From a checkpoint of a small image embedding model: 20.3M parameters, muon at rate 0.016.
Rows from block 6 of a small image embedding model, named by matrix and row number. Rows with one number belong to one neuron. Each number is 50 + 15 x the weight over its row's rms, rounded and kept within 0 to 99. All counts start at 0.
After each neuron's rows are labels from the 100 images, of 14976, where the neuron reaches its highest value: "responds to" is what is common among them. Only what is clearly more common there than usual is listed. The data: scattered letters and digits in many colours.
# fc1: MLP up (model.blocks.6.mlp.fc1.weight, 1152x192), inputs 0-191
# fc2: MLP down (model.blocks.6.mlp.fc2.weight, 192x1152, transposed), outputs 0-191

fc1.356:77 36 44 50 35 43 36 53 55 69 80 47 51 41 17 52 47 57 40 40 32 46 39 52 45 47 48 63 44 46 40 66 50 50 40 48 60 52 55 61 52 58 37 68 68 71 50 44 37 09 71 57 56 57 43 85 36 22 59 41 45 56 22 50 55 49 74 57 64 64 66 37 44 45 22 32 29 72 53 51 41 38 50 51 79 43 97 61 36 51 38 33 71 44 26 58 38 41 52 53 52 76 59 33 71 19 46 44 51 69 36 31 63 37 09 36 30 39 55 69 54 62 49 44 50 49 55 69 53 49 49 67 40 57 55 72 46 62 53 34 67 36 66 66 59 48 59 77 50 61 50 21 54 40 57 43 17 50 68 62 41 49 31 69 48 29 73 55 44 53 22 21 57 45 28 61 71 58 26 58 58 48 74 74 44 66 34 70 55 66 28 43
fc2.356:54 51 30 35 69 60 47 63 45 47 61 29 19 50 80 37 40 58 48 43 59 44 78 63 62 62 37 50 47 43 68 52 43 60 38 68 53 49 24 40 36 35 49 29 40 57 46 46 65 65 47 52 25 68 68 25 60 54 49 46 41 48 96 46 39 20 31 40 39 56 66 52 40 38 80 63 60 51 57 46 68 42 43 93 34 34 23 52 60 20 60 55 37 42 19 48 37 53 58 50 53 44 38 53 50 31 34 44 68 74 50 59 41 45 68 53 51 63 35 45 57 58 42 53 37 41 39 38 75 47 59 80 53 55 81 49 48 43 40 38 36 75 57 64 37 36 57 55 59 75 62 63 37 70 55 54 31 41 94 57 42 52 23 70 36 63 25 18 63 49 52 55 48 84 68 36 35 40 71 46 47 36 37 69 37 44 84 36 53 49 27 45
responds to: count: one

fc1.67:46 46 68 60 22 45 52 30 77 54 42 30 90 67 26 36 38 78 55 36 75 26 67 67 44 51 43 41 25 65 18 46 53 44 58 51 42 37 62 56 74 48 40 41 57 52 44 35 49 57 51 57 08 22 39 43 38 51 66 88 37 89 36 43 52 43 46 53 41 47 60 54 50 72 49 75 37 53 86 55 80 57 49 44 61 48 16 33 65 57 69 81 50 71 35 52 46 35 41 78 60 30 59 49 43 40 64 32 63 36 26 46 67 52 49 56 49 33 45 22 33 54 39 67 43 38 58 55 35 32 48 48 60 56 36 32 73 58 58 55 47 20 34 50 30 66 58 53 68 56 79 38 65 45 46 33 41 57 20 55 69 49 55 67 47 49 47 50 34 56 45 45 46 42 54 68 79 72 50 50 53 56 44 61 31 38 52 46 51 62 29 66
fc2.67:45 46 38 53 54 67 36 72 22 24 67 24 21 32 34 57 42 55 40 60 51 54 67 47 59 66 50 64 34 34 47 69 52 54 43 49 61 40 38 43 43 59 67 48 63 56 54 51 33 49 80 19 70 81 65 39 51 38 35 27 58 39 70 17 49 24 74 35 33 47 49 54 36 64 44 39 58 75 78 34 41 60 37 60 55 39 81 61 60 52 65 32 37 41 54 65 53 42 64 26 54 52 37 32 70 45 35 23 73 58 63 62 80 68 51 46 30 60 46 58 45 51 62 38 22 65 44 68 40 71 53 64 37 36 57 59 46 42 21 26 59 89 50 40 65 51 59 59 37 54 52 75 28 61 58 65 52 50 79 43 58 70 50 80 51 36 59 09 79 45 52 30 32 41 42 60 21 40 51 50 53 33 47 50 50 40 52 44 34 52 32 57
responds to: yellow; the character D

fc1.451:85 57 60 43 54 30 41 78 48 41 44 47 70 44 27 63 43 72 63 43 26 47 26 35 27 42 80 70 46 17 40 28 59 40 66 56 49 75 41 74 37 41 58 54 52 61 52 57 32 50 56 52 49 91 52 03 69 46 48 68 68 47 58 70 29 39 64 56 61 73 49 60 54 64 60 46 64 52 52 58 21 53 59 54 51 46 51 67 57 69 74 66 44 76 32 53 66 58 39 66 47 40 47 56 45 48 50 43 68 59 31 62 51 27 48 35 46 53 15 66 44 43 46 67 50 41 31 47 51 79 66 30 47 43 66 42 65 75 43 48 41 30 34 40 46 51 50 27 46 38 29 38 37 62 25 44 62 30 37 52 46 55 49 54 75 27 43 56 64 57 13 38 39 24 49 63 48 50 65 20 36 49 51 71 69 62 65 41 49 41 86 34
fc2.451:65 47 40 57 83 42 53 23 48 28 66 54 43 28 47 36 30 41 52 68 47 64 81 35 84 51 48 35 58 57 38 68 68 43 51 48 52 44 40 34 45 36 36 46 53 34 35 47 61 68 35 52 50 44 55 62 73 35 70 16 18 68 39 41 46 38 49 77 33 67 24 50 45 14 46 29 23 49 39 69 41 58 68 51 66 39 65 37 25 92 47 26 68 37 39 58 45 40 46 48 74 63 61 52 60 45 64 71 52 59 48 58 52 57 33 59 41 36 64 36 57 60 79 40 49 61 39 58 61 54 34 71 71 39 29 55 44 53 60 34 54 35 54 58 71 73 35 60 51 38 55 56 74 35 77 54 08 33 45 27 46 38 42 39 62 56 67 34 46 70 82 56 32 45 61 48 52 49 56 44 70 78 67 36 65 51 37 61 55 56 29 36
responds to: count: six; purple

fc1.757:00 56 74 55 40 35 50 35 62 38 45 49 60 36 38 54 46 62 46 33 75 44 61 57 36 47 63 44 46 80 35 32 67 46 50 59 47 46 61 35 39 45 29 60 59 56 49 36 32 21 72 47 37 42 66 56 37 75 54 45 33 56 31 37 71 59 30 56 45 50 56 50 55 50 45 42 64 52 29 65 72 40 68 44 78 57 38 39 46 37 45 49 76 59 27 58 28 52 56 55 88 54 19 58 46 66 31 70 44 51 41 41 46 36 08 60 42 53 46 67 41 60 34 72 32 47 93 38 44 42 34 71 51 43 31 39 65 60 41 64 88 43 43 48 55 38 49 67 50 71 67 42 32 44 46 46 34 50 72 42 53 54 48 73 45 49 54 39 54 43 75 80 68 50 38 56 66 66 62 50 45 46 59 37 20 43 13 55 79 56 51 53
fc2.757:83 52 22 39 76 54 49 52 51 48 68 50 20 51 71 39 49 48 53 61 27 46 46 54 52 65 32 56 58 17 61 64 38 65 42 82 68 36 35 64 38 63 60 47 46 53 53 51 54 40 44 33 44 61 49 43 50 45 46 39 43 52 82 53 33 30 48 36 40 52 44 49 20 31 59 50 47 46 77 51 52 56 23 77 28 26 47 65 72 48 49 45 40 44 47 45 61 39 47 64 30 51 41 30 66 29 52 29 49 76 59 61 30 49 88 49 47 48 49 35 30 57 53 53 29 33 37 63 61 26 47 34 47 56 92 85 47 46 39 35 23 91 49 65 62 58 56 46 57 57 60 51 59 66 55 45 33 32 69 75 44 61 27 75 58 30 36 46 71 54 29 28 25 64 72 39 33 60 54 47 41 49 34 78 67 46 74 46 31 54 35 36
responds to: count: one

fc1.230:30 58 39 40 48 25 55 30 43 53 48 34 51 60 31 55 39 72 50 55 45 49 52 76 21 35 67 76 31 58 24 59 34 34 81 67 79 36 51 66 61 48 35 56 61 77 21 27 64 24 64 45 34 48 31 60 51 22 47 56 68 63 87 50 51 65 53 79 47 56 68 77 42 25 61 25 42 51 55 63 47 45 42 62 72 26 56 71 50 43 46 69 47 09 50 55 41 33 61 38 54 78 35 74 61 39 48 94 53 58 53 37 33 52 19 41 27 41 51 40 56 48 45 36 35 42 58 57 26 77 54 51 41 56 67 32 38 60 52 33 80 53 60 45 59 54 54 37 25 39 46 47 70 62 73 34 61 52 37 24 55 52 48 26 52 51 57 63 63 48 48 79 50 79 41 55 46 43 61 46 44 46 59 37 41 55 41 56 42 53 57 41
fc2.230:49 54 68 57 71 48 69 62 56 43 37 35 47 25 58 60 36 45 40 67 58 33 61 73 70 64 22 31 54 42 58 51 66 38 37 54 63 51 16 46 59 60 55 65 47 45 53 57 64 46 49 48 66 23 70 38 55 58 54 66 60 58 31 57 52 41 48 36 67 44 34 44 68 65 59 63 43 43 57 28 49 69 57 56 69 49 30 44 16 80 75 16 61 53 30 57 61 54 50 30 57 33 31 46 36 62 44 50 51 67 43 79 57 69 45 66 57 52 47 65 66 58 56 24 39 61 39 44 52 24 65 34 41 27 20 47 61 56 19 48 40 56 43 51 62 21 44 33 60 28 53 60 32 50 36 73 25 78 60 50 31 43 74 33 11 26 51 56 60 57 41 35 35 20 71 42 66 89 50 60 68 63 67 45 29 40 67 75 51 54 65 33
responds to: count: one

fc1.492:31 42 38 34 39 36 40 47 59 35 50 55 67 31 31 35 28 55 06 27 68 52 75 34 59 47 55 59 64 61 36 61 43 55 41 48 43 47 42 68 25 67 77 70 48 61 76 68 31 52 52 36 55 32 43 40 56 88 73 58 42 53 51 21 69 46 61 49 56 40 52 57 51 36 59 60 52 73 50 35 57 67 81 36 57 23 66 48 55 58 42 61 70 66 41 51 34 55 20 56 35 59 45 70 53 40 47 80 59 49 51 41 33 41 67 69 66 59 47 74 36 47 60 61 38 55 59 42 58 45 61 49 70 15 72 28 42 39 51 44 52 41 82 30 53 71 40 30 55 33 42 47 33 49 59 53 47 65 71 48 27 12 53 49 43 57 24 40 49 53 37 56 34 77 40 24 56 33 78 65 37 54 64 55 78 80 54 33 47 24 50 34
fc2.492:40 38 48 47 66 40 69 69 63 48 45 46 32 44 80 21 47 40 62 47 31 28 68 62 68 40 19 58 57 48 64 42 39 44 57 62 51 29 35 55 41 62 45 29 51 53 32 46 63 21 62 95 35 69 63 45 75 33 41 39 49 57 83 39 24 42 29 59 38 54 47 47 44 55 49 30 52 37 52 69 56 60 32 65 43 53 45 51 66 32 44 43 31 57 45 63 50 56 62 58 47 50 29 32 71 44 53 10 33 67 40 38 47 68 43 38 37 65 55 51 46 78 61 55 44 38 72 47 42 46 34 63 66 87 71 79 74 47 50 41 44 73 34 57 45 41 52 67 72 64 59 58 78 82 40 52 23 43 55 44 70 69 38 69 19 40 41 30 50 39 44 55 49 60 53 51 29 74 38 67 65 49 12 50 32 27 46 53 40 64 44 73
responds to: yellow; count: six

fc1.71:51 59 39 60 63 73 56 47 50 30 31 64 94 38 27 40 38 59 65 62 61 60 39 49 40 55 64 40 21 47 37 28 61 79 68 56 58 28 49 58 32 69 32 55 39 64 40 35 80 57 67 60 35 55 34 99 41 46 58 58 50 62 39 72 45 50 50 53 70 47 53 37 52 57 44 36 27 27 35 63 51 41 69 72 44 35 55 63 37 51 50 52 50 42 32 37 08 31 48 62 39 56 63 70 56 43 50 63 32 68 31 51 72 58 49 53 59 41 59 53 24 34 65 47 45 23 52 42 45 26 44 83 69 53 29 60 74 57 58 26 52 53 47 68 32 41 52 41 55 54 66 17 36 86 58 38 48 25 32 37 36 51 53 65 45 38 45 48 80 53 35 67 57 62 43 60 62 74 31 42 43 42 67 52 24 62 39 56 43 58 47 59
fc2.71:39 43 41 39 69 44 55 61 77 50 70 20 14 59 65 49 42 42 32 54 46 46 53 60 67 69 23 53 64 45 75 60 36 40 49 77 61 53 36 41 32 44 45 39 58 45 51 51 33 41 42 17 49 75 68 26 53 43 41 19 60 64 80 31 39 38 31 52 32 55 66 72 48 35 74 58 58 67 81 36 67 50 50 58 63 34 33 60 68 23 67 55 44 42 51 32 54 59 33 38 68 54 16 23 65 54 44 37 64 80 69 49 32 30 38 45 16 67 49 68 64 57 32 44 20 67 42 56 60 71 52 59 45 53 75 50 47 47 37 37 32 91 46 42 38 45 52 43 58 57 52 75 48 41 44 50 41 66 66 47 49 50 33 69 38 59 50 38 49 49 61 35 30 73 61 26 46 25 69 35 76 59 42 60 39 46 59 75 44 68 45 52
responds to: black

fc1.55:38 60 40 40 30 78 49 47 70 25 65 28 43 49 65 50 62 42 56 40 35 56 35 52 37 43 66 51 70 45 42 74 50 30 52 82 78 47 43 12 57 52 60 30 66 64 76 66 49 54 25 54 39 50 61 53 83 55 43 50 50 29 52 46 58 42 41 61 40 53 41 45 71 59 66 46 46 41 31 58 22 56 70 30 74 67 43 64 42 55 40 55 33 55 42 52 64 58 99 37 44 63 48 32 69 59 57 32 42 50 31 39 76 63 69 60 56 46 21 69 46 48 44 61 33 44 51 29 16 48 69 49 33 59 40 37 50 49 47 53 44 37 47 47 62 28 38 77 77 26 32 47 47 47 48 62 61 28 56 26 45 53 63 41 25 41 68 15 45 45 56 48 27 59 64 33 35 40 73 28 64 73 51 55 56 66 64 83 59 64 35 47
fc2.55:55 53 69 48 62 37 55 36 52 35 64 66 53 68 43 68 24 71 33 63 64 53 62 55 43 72 41 48 34 77 49 43 65 59 28 62 16 39 41 47 67 50 58 57 09 64 14 50 54 82 68 75 42 40 52 57 35 45 73 59 66 28 61 68 55 60 37 50 14 25 39 25 52 40 55 30 46 55 35 29 48 60 42 50 33 42 66 43 63 55 44 28 52 72 67 57 66 65 24 28 39 65 59 74 63 52 45 44 50 50 80 76 72 40 41 62 48 66 54 45 35 45 42 34 50 30 42 54 51 41 34 58 84 43 84 49 20 44 59 43 62 33 65 43 49 61 42 29 35 54 58 15 35 72 48 48 40 57 16 51 35 40 55 49 48 61 30 58 66 87 51 51 57 38 72 33 72 38 50 65 53 36 46 41 61 45 64 49 44 52 41 58
responds to: count: six